From a checkpoint of a small model that answers yes/no questions on an image's attributes.
Model: 12.8M parameters, 64-pixel images, encoder arch vit, encoder norm layernorm, encoder activation gelu, encoder patch size [4, 4], encoder layers 12, encoder width 192, fusion encoder width 256, fusion encoder layers 8, fusion encoder norm layernorm, fusion encoder activation gelu.
Training: muon at rate 0.0034, 6800 steps, batches of 128.
Data: trained on cartoon faces, 203450 training examples, 4.3 epochs.
Rows from block 5 of the image encoder of a small model that answers yes/no questions on an image's attributes, named by matrix and row number. Rows with one number belong to one neuron. Each number is 128 + 24 x the weight over its row's rms, rounded and kept within 0 to 255. All counts start at 0. Numbers have three digits each. After the name is the row's rms in percent of the matrix's.
After each neuron's rows are labels from the 100 images, of 14976, where the neuron reaches its highest value: "responds to" is what is common among them; "peak on" is the class under the peak. Only what is clearly more common there than usual is listed. The data: cartoon faces.
# fc1: MLP up (encoder.blocks.5.mlp.fc1.weight, 576x192), inputs 96-191
# fc2: MLP down (encoder.blocks.5.mlp.fc2.weight, 192x576, transposed), outputs 96-191

fc1.483 199:100125088143191126220126145143142139147111135162123135128124133134131092138128146107132147120116128127122120163133141186092144128156143147104138129127148126126064145102071127130147124066122139127097121129107137131131107128127126128115077144125137125151128098128133086131116175142128128127
fc2.483 196:128117063127128144161119112115128122122156127133152119136127128124132136125133159114112131124112106130113122131116131109137128130124087096106130111085117127139145036087123128156129131130112128123123123180129113128107127136143128140139074128132119146126130128115101054140123185148129130126
responds to: red hair
peak on: skin; hair

fc1.154 021:173128126141204114124030128128127119115166130129128128113129117131128127128130108171128128124128125130128182128126128130130128128126128128177114126139129130128128122127112130133132134129128124137157134100081130127184130108126128153087126127129120149129175130127125094124129128128126126125
fc2.154 024:128122092128125117128171125187075128159073196119128153109167128122119219122128128128130143052128128129122127139130092128126130129128109114125128121133128130124141133128173127153128106098143130084128128128126183146116127123104127116122119128119127128129125190102131129163132128128128130196
responds to: blue hair
peak on: skin

fc1.421 175:110159131117143136132082054165158129148116133142124121107130125139132128141130147132184143131128166129164128095074125117111085130125154166162126142112131107140123134049134083146141133112122106185141169143136115165134128115118131100126111176187159135128084106129127134100107127128138138116
fc2.421 169:129133155160110128128099075108104106100146128139133105126130145138130129126126126135096197124105125173136129116084139123139153114174055118127132122155131128128162121171081142140129125113163126128127138129115145114128089128124143118117079132216133138135127095111128134137106149122131118128
responds to: green hair
peak on: skin; hair

fc1.142 177:116119130085120145057131152144104112111093104112130087110130140135131129159124111109124071199129109139178120128118181157115124093134151129134117156137128200127142121151152146136105142130202164123143144125120152126149129134131063150132108154147105193112113112131126136127131102127141195131
fc2.142 164:113128151138127128149102125122135114138092119132110173140128119130125122132125119129128194117185133120127192129118191160129119144128136129121130145098128122066131086097123125129130160128160114150180187131130126124096134068132153058144134150152106129129133125130145117128135095104120157120
responds to: brown hair; long hair
peak on: hair

fc1.463 094:150111149137137140129119138141126125148124113105072126122146150121103128169123139127136110147085131126132106131141125136130129125131153127056112126084091126133127130122125133129134113110138173128126127128129142126133094127126143113129135103175157182126142124123122127137152112123128130160
fc2.463 115:095131130135108127059113147128153158120098146134152131127127130128165128106124129218129071144140128116132128093080128103127130189094123138138154153105128127128123179118121127129128137130127146133119148123125122129137061130148086153157128189130129132119114129123128113102132136162183123128
responds to: brown hair; pointed ears
peak on: skin; hair

fc1.383 067:219128130125150127129130128128117128129139107143126146079129132109117114133130126128122128128123136134133131128129128128129110131124255156129129129129119134128131109130118126131143142142127085132128073136128132128144129132123130115126122037149147127128135135128125127128128120132089129138
fc2.383 061:062127162166127108187126128135124175127137123156143058128128141158108070130117161187169136127120124126125087082122134129130146126106130139128139109098138113128106127123182113104128131151127130163143124159095184128124108109137129134128128129108128137128112133131128122127106126130125128128
responds to: red hair; crown
peak on: hair; hat

fc1.529 194:113133136164161123147144145104140114123138135130129130118136121112079126117128123127142082138205153128128094066115070123127128136124135124128110103128131127123124152127132141123131165133127137128117164146131078128130080129133146148120127133104116156065154167125130129151136131133115120225
fc2.529 195:129130129124142125129138071162133120173145132129058109129125144124120132111160146079165127127108140149145129064116117129199104126129128111143157124103122128097130130127152112131148133126128112115122151106172092126126084128111128138113153049198137073068170125132147093131104128101133136162
responds to: sunglasses
peak on: glasses

fc1.24 155:123121138120128104119184127135109146090108108127127165140150121203129129085108146122129122121128132186126137125092147094079126038157128137142117070239124168143121141122126122128158050100117154072114134129137125128144106127102152141117130101128165131105119131123141086127129089157127125129
fc2.24 157:120113125128129119132101131153069124117138097121105149167147126168122148119136142128123099112127162137128153134150111079234128142156124143149130119193093133134128129123117111109132123061085193123111129128127123156145129148135099128121147134125136137121120125115100129127133124092126164126
responds to: teal face; beard
peak on: skin

fc1.573 117:114131131093105135127127107129075175163109123138118128134197129158128161124138135129132062134180123125122095111122123124122101133128134136188128127141128097125142124149142149120103185172125121134129125125131104131122126122075142126108136128106121163131128137125127162123138137135162121144
fc2.573 103:140166139066126126126121192144112107128117098128119128130135113180098136134127137128127154126151113121171135135128127115130128138126109159125138149128124128113104114120120124128078110135129118135127128119127127126151124130108084134128143124127129132116080116156130186153136173129093130166
responds to: top hat
peak on: hat

fc1.513 158:120143076133113091167106125131209140110130116115162125135125121129161114183083078125142130165155128160125129156142122177131124130130143142188116140127129191085129174144133129130134129127131077126115143137116092125148145117068112142113141133116134111134116127132117143116116081173126131148
fc2.513 156:168123130115082131118122126102128145108128133127115129127135127133092143110159090159126151136103105131091146115127126198155158117124129106136143184120149116122135114150120125133051102090135182134130139115137122134117181135129125107128155128132139134124143123161154140117161030163112187111
responds to: grey hair; long hair; pointed hat
peak on: hair; hat

fc1.226 175:115133141141131120128199126138120092068107140110125122188103122142122119194133137137128117152138164210142181135141132110125128127125138131127116074101138144075136123127133132192099120164195123075135128161157117117132074131128132122128128125130138129130170114133138148131173124125082103147
fc2.226 155:121121139125110129105117128136131127125107133135096121128098129135137153128143127183128127191142125108149124142129140117128126199134131147131117134162128127132176139104097124134135100125166113113135128134133130136143088134100107110138130140122159138148147128122132105128049098135132128128
responds to: sunglasses
peak on: glasses

fc1.330 140:120124155185133106029139150123119130146128167120114126093163129126161133124129133099131097153146235117114130125100172127150127126120108121106119172118138136116112121122120141124101136118166125084102162142118129130124127128121141128122142129132166128075123121132127102159090119132133111129
fc2.330 176:108135143133127186053108110134121165138174119122146126127137166115129112104127174170168127127123125133125132109080136086131123156084128105149135126188126128126137089124118147124079130144128128104139129081110166122126165133113125128142125123206128179173140119131104130110128076123115148132
responds to: brown hair
peak on: skin; hair

fc1.362 195:128161162128091114132147100133109176124147126129168118127218133151110129137126203127136128131131102121118135127087127128128090130143193140122139127117140123114096135123127130129151130165127145120138186128102130125129051113165188184117114128140132111128119129169144105133123133159135110126
fc2.362 221:128128163143094126060119085118101120116126137139129129218198128124134141064108120128110130109129040153119132123115149116179179036129119139139153127141109119148133127128133127129131174157169171140122130058185128136128128116123085122125130129131126128129123128136148130127124128137128125121
responds to: pink hair; pink face
peak on: skin

fc1.250 183:149129126139135167133131161128129116087123134135132128137121040133122128137116127129145175125132127135131103122125060137138128158169132118149163130117145146142125132110128123128120107123126118090160163149128107122131055125068121133129124136151133127127127127168142130094135163137129119144
fc2.250 168:146142135170119112121120123128131121122126124115142127127130163182152161130128137101129117123128135174139113059086171169119196130139139132137107122102131137176090129148100128128103128124155174129157130149128052117128158133050130138108127139127124102060138107139069139097175134132131094154
responds to: angry; glasses
peak on: eye; skin

fc1.480 176:132172132129112123160110125132139098125125108129101149102122110104128129126180147142140112137125177126114125132140150130114128094111128148130156175110131127148136090139124108072104128151110192092047120147140125130157123096156126129146133096076128125141072128130141121122128102135129128087
fc2.480 174:116159128117137134121105080106145125126152094113126140052136118116111117086112134157126123128101132126102152124149123093123119135128160147132154100126082155092102142096136135121190123113112132080130092104174126140174096165133145152127099115096104095130138107128151159138154129133107128102
responds to: bald; a mohawk
peak on: skin

fc1.42 112:130139147126111126140100127166141127140161134144134106191118135130135131119162127118106125118134146129115128105150144110103112131125126171131090105148117127092132164074179133133122128122120129112127140129130123128153128082128128174125073137117158100113093083133127131188198106133109099135
fc2.42 105:130138133140126118122093149142092118129096154158127103128126135043116115100093139121137135145146128138150130149130135093162154128127075128155122117129141120115171126090129102113122129125120131109107129147128144127123131144128119125210108121163132147126135021122122136127131125132136126129
responds to: blue hair; spiky hair; orange hair
peak on: skin; hair

fc1.20 172:115126142159137089157136129128142089122132134123137145102138137153094136127109129137077211121133130140086104082150128130117122128115147140132128160163120140124140122147143153131075127115126133138122160164147041155125082135129090145135096108112125132112181124128146148117155087121175124099
fc2.20 156:150119139143124096127129138093121132117108104131131118130137138104129087126154046131088131147144125137180125140108149122116128127125137128180117061072133153125123083159105120105081087130109166139127146177142186128121070140136118112147128135124127134126118126163132133127173131136144105144
responds to: smiling; winking
peak on: skin

fc1.199 077:128151106123135110140112107129128135119131106137097143129129128127076141118092205131128132128136127127118130107116121191126089128128137129131127130127116113121138130082117127124127106136111112098131125128114128140145132116135133176117134138122133140110127171133122128129136129129118127122
fc2.199 067:129112145108145124127136150139125111128126137123133126127125105127123153152128102103128129128109119128134136139128122119139116134121077127143132143210106117124134045128122138094157164122129139188132153127119128128120118127133128137125129125127155121127185131101156143125133156077115118129
responds to: green hair; orange face
peak on: hair

fc1.198 026:128144128114131138119113127156163000127124120132131175122123133114130152128131135129103130126124133128123152129139124128135128129120115129186127128128125148118128103129159093133126086136125127128128126123128110127106125128149085116122128128148139130148130103131133126121127129132123104118
fc2.198 036:128128125127114126226127131123123180066149129120128127089129134131123124132128129133122103129172127128128136146113139125092255123108155157090130119112129136128117173120128138126128126136126150139116146128165124128132145122090144126128137114131125168121135129151156133063131140127134207120
responds to: smiling; bald
peak on: skin

fc1.134 213:131122119127127121138158141148133128129128100136072144096099149127126154125135128134165153107127149140140127160103162124028130125147132138144127139251149110130128134126088125128156094063096147134129173124127129128132111137097170179083127100073164128131129103100134052129134123132143127154
fc2.134 260:120128124129148125128128133129083111134121120150092134089153128153132132083127137153133122130126144137127133128172128136177132115128090123151126124249122124174130128132197131126128107066102139163117114126132113139146129134129127128119143127095096147121093128083126094131128154136117163130
responds to: teal face; beard
peak on: skin; nose

fc1.230 121:138118123098111128076129136128122165150107135132130128130128123129137089127132128127104094148133122140134119134128149214189121129129133147096113135133120134117126131128141127133146130128175127128092128131182165127154085127132115116131128219125128097101127132130131102111125154128083126109
fc2.230 110:143143121160135176125080124180131128124132128105132155137164073061130140122116125126125113129138113122082128113131096111095129160131159153155143163128129129141141102125121126140089126093175111169129145127116103123131117118120127114128108143119112129126126115104097131145151153133156150148
responds to: green hair
peak on: skin

fc1.84 241:118123176128053124143096113149178134126102113144138177149128124104125122117119128132146105151172116156130127144134096134145124134138146130125141104162132134122112130144116128129122133145092084110071128191135129137128129124112168127128109125143150127083166133109124101124134126101129126127
fc2.84 221:130179140130098071124151121127131146120041127129123128127110129137111122128108122108129130138131139131099095165094081136131131121114087107114191064133166133131107094157138127124128130127126122130074164143133120129129108118129128130133137125126124150137162123127156098129129095132129125128
responds to: sunglasses
peak on: skin

fc1.466 177:121134129159101141144116143075126128132073140127140079127126051123132137188114095159148147111139126144131127103126143105117124114124165096096045152128139184170155129152091153086193128099131128130119162150173176143153119136146129128136151155130093139129150119144128126162126135144134107118
fc2.466 178:132125130147130136143133122128123139106104138125123094128127112102141158116135120128131174121093122126122130123071098132120165127126132132084137128127098131095161129147152121094130120095150075127062108124134127141104074122125133163134115129146138124172148128136127128091092126200128172140
responds to: crown
peak on: hat

fc1.346 049:143127122127122118121127127126097002113127107128125128127128134116129135163128128121147085128134127119140083103113143126128127138147255129130128134133127125125141108128120128133126132136165128129076152128128125113128130128128127167124170126107128126131123128128124128123132111130123130130
fc2.346 054:107131133132136113118133122141084123091127128120128120115126094129125140129129120126117132128125120204102128127128130129153134116125090162137129123129135038150144125102130169123122119129067126146155140153162126124129145151133153065117113107129190130117143133154120136166127134127114129129
responds to: smiling; moustache; winking
peak on: skin; hair

fc1.138 174:122128156120128132196118119182148162145123105135128180122147132110167133128138132123128156110131182126129164115104109167145137075122141131129133119119131084145143151111129154127151129142114124128112133127125119128150040126095102128127095143129118122137132113128128153149136114131132127132
fc2.138 194:124131130122122128115113101123170132133187119120143124121081125120111129104133140156127129171134220112100123125088128128140127084140107128125125084116126120129179127124129128119131129138099126125200170131128091118123135128129126123159120156127097151129130107106110141155131118137122121144
responds to: blue hair
peak on: skin

fc1.120 130:130114172129101115132127151118128180114137114126127114114128108124134117152058124072135140101126130129128109128122136129133126131141130140144125094106117112149131117139137138157084129130114108131145128148150089140130133150117107090106105207095134109130131106152135141176194155098132103087
fc2.120 111:135138122098123116128137126145099123126108116070135132128157167094130140128119132129135086120125144102118128095129163139129117160134132117129145123132125121163132147136141126126111144110149130087095121102117128139134136124070088018124112157135120092128111126137129150131218158167099162146
responds to: angry
peak on: eye; skin

fc1.66 111:115124137164125141122159090126129131122129105130158130117106165104122224127138128113134094118125129129162128131118128127128134127121128130124097108128130152132126124128099160118101128118086111175076169120160132128130123129154141127134133097139166220159143120134128118143112152126116117053
fc2.66 108:119165133072123120152150180136128103082127143125147164091128128123092116138124133126133131147121146128151192120151132131137078096142129172134130129133101090106122104141128125128114103059128172128212132122123127128143127088148129136128127128128209119127128127129113165099115123118115127158
responds to: smiling; winking
peak on: skin

fc1.213 181:118126145126166134195121123132117128134106115128132139129090128129129147127145136113129155121134138119064126080128121123136148067219196128123123105130127140108143115116131133140127128136128111142119166161126097128153103147129129137132053184131128136118111129133100139164126123136129108128
fc2.213 218:128126124097040134127078106150128125124123124161129121141112124127108071116125140163127131171114218130124124095102127097137147065138115128128159086128122119149208114123128127151120128110132100128132133130127105102119110127141124127174121135117139156145130143135117128211128129127110128104
responds to: blue hair
peak on: skin

fc1.131 191:128130129176140122150128060129111124127126163124132129126128045122127117131110129140132101132138128214123130043160145136149126141130137128127121128124130128124124133121124112108128113136132145109127133187125124060128135110146121125126129130136127127145149124100104097155111101129124163121
fc2.131 186:127147125128082128124106125121157147129218103130132119119126093104127128093083143127121132123128136153140125176131136122138106130127128132121116089127130129172129134127135136163094139142147142132087134100139112116128140187138148109062108183132073098140155127122156128135130124129125110128
responds to: looking left
peak on: skin; eye

fc1.551 194:153132182167126141136156154078130130126129131122141140110137121123090128084130126129103141128128130129139124128035126161105060128116145169124127126124077124123108128129139174141120122113138106146115121127135120173129123102127121131124115127133118134130125114120115130109181147117104150155
fc2.551 217:130108130189166120127166136123119037127128127139131132116126133127155129123117114062123117123077116133130142128125097163132123128103152142125142170107118157129150130073129108133136070105128129154141123084167090127129130127147129115122123161134142113135123125126100078143150077123157180130
responds to: smiling; winking; orange face
peak on: skin; mouth

fc1.428 229:137105139115066128179115127128125146112124173132123132127165124115140211200122074133074128128140125128129141121092128073130127135113203124132105179128128112103155068157133147126169098123128146122072144106131127119129114133128126122128092117138126118134134115124133172130134121184105185123
fc2.428 240:128153136125133100143130121063121141139130086128096128135141129161160128140116104120112131119118094129127130119065113079124092138128249156133133125084134126112150112228126121130126117095116117132097110127108169123120130143128122128127105128145136127146130096145153121138095128207125178127
responds to: crown
peak on: hat

fc1.401 121:094120155133209129124135136118135107208127086128124131126151135126132131104127133150121137125138128139142141120139093109070140129140126162119075084128063108100110077126134115122132112128148140120116113177121133133120134098174122131114161144114119129146141131139125125136156106067128130139
fc2.401 117:125128097088139150120124160099130164094157109131126167111131128128112123157180125128124164160162173131126101129113108112116131120133126131155113128134146146123151128111153134126139170057098134120162110193126110147124151117147127144125126126154127124103149194153164106132124122122127104104
responds to: crown; pointed ears; spiky hair
peak on: hair; hat

fc1.273 154:132209131142135130150139140117154113127101149127131128128144104170139168128129130133188125117188124119131126055130137137130119162128127173123109145152154130152127127125125168126057129148093133126115151118127112154150118113133130101103138128133135134093118092109153127138122130058140128189
fc2.273 134:114084162139142123088147136126128072131132097148141114120125144115128130103109111144128096157141128110114129153118095128165123155118127130143150120067103099125104158093134107131157128116119136135092156121148112128119128149096132128126128130117099118120120175143164073134106121125090176177
responds to: smiling; winking; grey face
peak on: skin

fc1.25 015:128130128128127128128128123127128128128131128128124129128116128131127231135128128128128128127128128131128128128129128129129130130128125128128128128128128128128128128170127000128126128128128127128128128131128113129128129130128128128126129141128128128128127128128113128129128121128128128128
fc2.25 018:128128128128129134128129128125131129128078128129177114097122124135128037128128114128135127114128117127128122160127128126128127128148128128137116128146128128125126135131125255128131007127128129127125128120128127135127108128129130125128128130128127128130128138122129140127130145171127129147
responds to: crown; angry
peak on: skin; hair

fc1.95 195:143133145124127128182097124112122116095131128157121146099166123195144130123128131155125127101128140132151147141128142116124136128136125109135100115155131121141140122115132128150100123130195147128082127201171069134148076120128089137124058110104132122121126153124129175165116126128131111128
fc2.95 188:112134122063128067125062117126128123137131107135153136131155128149129138108082127178118131112139118127157109130145153128097098146126112111155122129078139128135126125140132125096074126157163154130130125123154209130098128152127159139128125108178127118134117125114133100093110137121082062123
responds to: red hair; curly hair
peak on: hair

fc1.78 145:126036128132137136145125096168147133144121101127166128057118111135121136142059143155133143127130132142133127127116181133121129128127110144136128138115119131112130122088140096105119125122128149128131130134125110127142132126072200116136127122128131114093143133132064131120084126124171149127
fc2.78 123:163109185107130145124150147123201142126140134130169112132118126090153174135120130161130128126079134131165128120147117119108109143129059126105125142129142080100129133055126143119114121073116121154124147138130133140129065107147110117123095130119097157125131039120133140128152107165116129136
responds to: green hair; cap
peak on: skin

fc1.556 102:128130128127160147145165127159108127129128141106140132127119048138110123122130114137162141108056132147122128121127166128122116133126129136142127138118130134121130145133129154119133136148128128103091113158167128125128147131128123129131108131127128127138150127128131124042153116095132198227
fc2.556 102:130143131124132122146160128108125126053139128129124108128111133169128146126127133128128126172174106124153128128128125120095123131120145133128146127131135128116114142127140119079079118094147127132164144128122140122128128128132121149128201128102144126121133129101127133172072132129127151084
responds to: crown; purple hair
peak on: hair

fc1.238 152:097132107137121112144128167128139107128129064116133124084045123126156152123137122143127137173133144147130129164083118125128112177197148128088128127124143131131069108140117131121165130135129131124079153140143108126119098107143158119121134134167121140114053164067167131134143099129124125115
fc2.238 166:134135146140058146128127148186126103121127134119132120132112129130122133127101105176129129096125136116121150129090115151118131115128091132138180121129130132097128124161121159098122134166122163184103211120103187112163125128150126114128099119095201096129129132127132128124131028140125109142
responds to: grey hair
peak on: hair

fc1.356 129:118128129113160121133136103133128201199115127160168134132129033172122122102128131130123131199154141129127140136097042136122143173119127124135107125142128133128082220128084137122130140089116114121132094125085141119112092119132118130110130174105150132127128142149112124137128115083126145131
fc2.356 126:123123125121109110086125175097124124137143133128148174109121125133113129130128135129104125160134128130185115128122132145166129137130139113120130102114117140127118122133136116132154152129124147146137136083151122108119103140126111136184131124114114163150137132160133147128135129129132126119
responds to: looking left; glasses; laughing; angry
peak on: skin; glasses

fc1.571 152:121137128086119112146127099137084126128085127172153131133129081107175116131118212121178128128118153151111128128095110133161138114118113142138138121115140140129128140137129073176136109087125111124133164165126126139137150122125123128158133164135128131134117106138128133148113130061111165135
fc2.571 169:128136148131131128128132113129153116133130130131127129129157170120095127127162165122123149146148175121057128109121109115126143130124094128117135128136152122123127120194104094129135086103135136148121157104128129108119126108111111134135130157149088167139115099142126128129129125129128141116
responds to: green hair; hat: no hat
peak on: hair

fc1.318 092:065121127129117128119127126173127121099129122103126128126120136117128130146206128101124137132084131141232128154178155144128112130096134133143117180132133105129095131127119145091149119157088117135134161130142130143108067127134128149128142112121108132127134097130110132137153197104165140127
fc2.318 086:132128136111118145131135147110121174128113106108138116128116115119132125128125125126112122104162121155117124111124166132126077130126128145128122132133098125114130135129138133166128125153134147130101128041148102138158137138086133162130132129180131128160133127121130174129129109107086122114
responds to: bald
peak on: skin

fc1.156 171:130142119131142102119148144128128117146104096128127117133129138177148182173126195112136122136094128156110107126109135144132185127128144122148120115136128142175132137119124183155133134128129178111132132124129118146113120096138150115218125150121160127132204154154144104086120129129130135131
fc2.156 154:126080129165130128139088106138113127128153110137121127127157127133117135127129135132138088131132122124156110112173112120130116201129055133143127149132072128115141130130111128130117153127127141201129125081101127125074123128128091142125129151121115128126128138111129137146089134128139162148
responds to: bald; pink face
peak on: skin

fc1.100 138:118141124129129087095129129097102123137104099110126175096149130131130128140118131126113156153131137127142138125127137126130131151148119109099045118127123139089128135139133133187124154121128127089132127130127156125131124171149157121108146162158140127124125135125164124107127130129109112129
fc2.100 134:119111167169128139054153072165035110204139125135126116144128115181141124077137133128112142158128128128123132074121119115109151119127146121124108115151122194132127127148130113144085128121131122154177128157115130101136160123110114127139128158150091141135126137151104130153136073141135125102
responds to: brown hair; neutral; green face
peak on: skin

fc1.475 204:131125124141111140130129128141116075122126128152125130151125087148131085132119171132129058130130133124138123128129127142109128128130124123190140128139126123131109106123128122127128126135135123123163114152137131145129114058122195137128098129130198131091143117113101132079176133083154119200
fc2.475 215:198145113107128105118171146107135139128115190178098105128139127162126088142102125125136081090150126122118128127136109065142143154123117166131130125138126128131127130123123118129106141134115123134112137168153083098128116155113141129130126138092124154094128126129131202143134143030105082157
responds to: top hat; pointed hat
peak on: hat

fc1.379 212:126120133144142089131128155125115132137097123167066123127120153134177141181139120121125111127132128149126146101149125087123134114096125144143131084118131132126101037130127123126120152116206130104129134128137136154131117153120114149125082136114126131142158132135156162129111141141130109108
fc2.379 214:128122109124131137129128106113134139121123140128136122090091132135177139158137112133127132127149135144116132132128174118121131095128128110099150077114119186109192106123081111116140161161113124130119130102128128122129130138129126142130112128129124152131170124128133137125115090144136128128
responds to: sunglasses; green face
peak on: glasses

fc1.32 266:061129131165140148156128120125094105128123142104141126174142130098130128115132140157125132118100101138135129101104129139095183128128180104136171113176145150113104104072128130119128127121067141153186135119111102126121134175105133129151098158133164140166148127127072144155152126111124122135
fc2.32 250:166105134149121120088157119065119122141137115090128135153127150189126126140125151122126128117112131099127128124015132140149134157147134113134128116176131108126088136099112100123128112132084104123129124128126136112120125129095098128169087127152132127127169123140130140126145129130165123138
responds to: smiling; winking
peak on: skin

fc1.560 048:110128190130123135128132128122128130125129122153128128128117128161129129212128128128056129126169128153128086123129127138128127131129134135123124066128134124124113128128155129128121128127126128137128136136125140128127125128128135124130233125128128186128130130127117161128128128126165128128
fc2.560 051:138136122140122128154128131162126099126123123124128128129131102110105128064162123101188127184126119128120141120139128117127117126125118128127162230128126171127151136125102099122126131129127128124128128128128127143130120128128128124154050146128163109129134152194133143129128135130136123127
responds to: top hat
peak on: hat; hair

fc1.450 091:128115113127149120148125127211130113136129128094102127126140126199160127128132128150129082184123128129151166119102130179122115130129122132141104128129118125095130135132124128123131130094157126124128142125127105131101179128127055130145143128129165129086120136136135126130128128128139122123
fc2.450 080:169126131116108129134131155139133137089119132136140128130125120088127126145133111111126107095149149126138110176128112126148125150128129091146121165138138139109136119120132137121139122114146155117135123126131128064127096113130127127131129134128141165123128127133129129098127113114131136140
responds to: grey hair; spiky hair
peak on: hair

fc1.301 049:108134124129121128131128128128128129128128128149168154127126128128130194128128129128164135128128131129128102129125130128128136142103128128175128128129128129128128131153130168118116095127128137128148128128155150128126143128129130128128111127127235145065119129128128125128128126123128128127
fc2.301 040:205119169112130128129130135071129128128071059120137000127129125076120112128140120128088125128096109129107148130128128136119131128143128122129126107072141083123126120127128181129128146116121132119080127138126130128124059140128161128128121122128131129130128073127098128117128122129113135213
responds to: crown
peak on: hat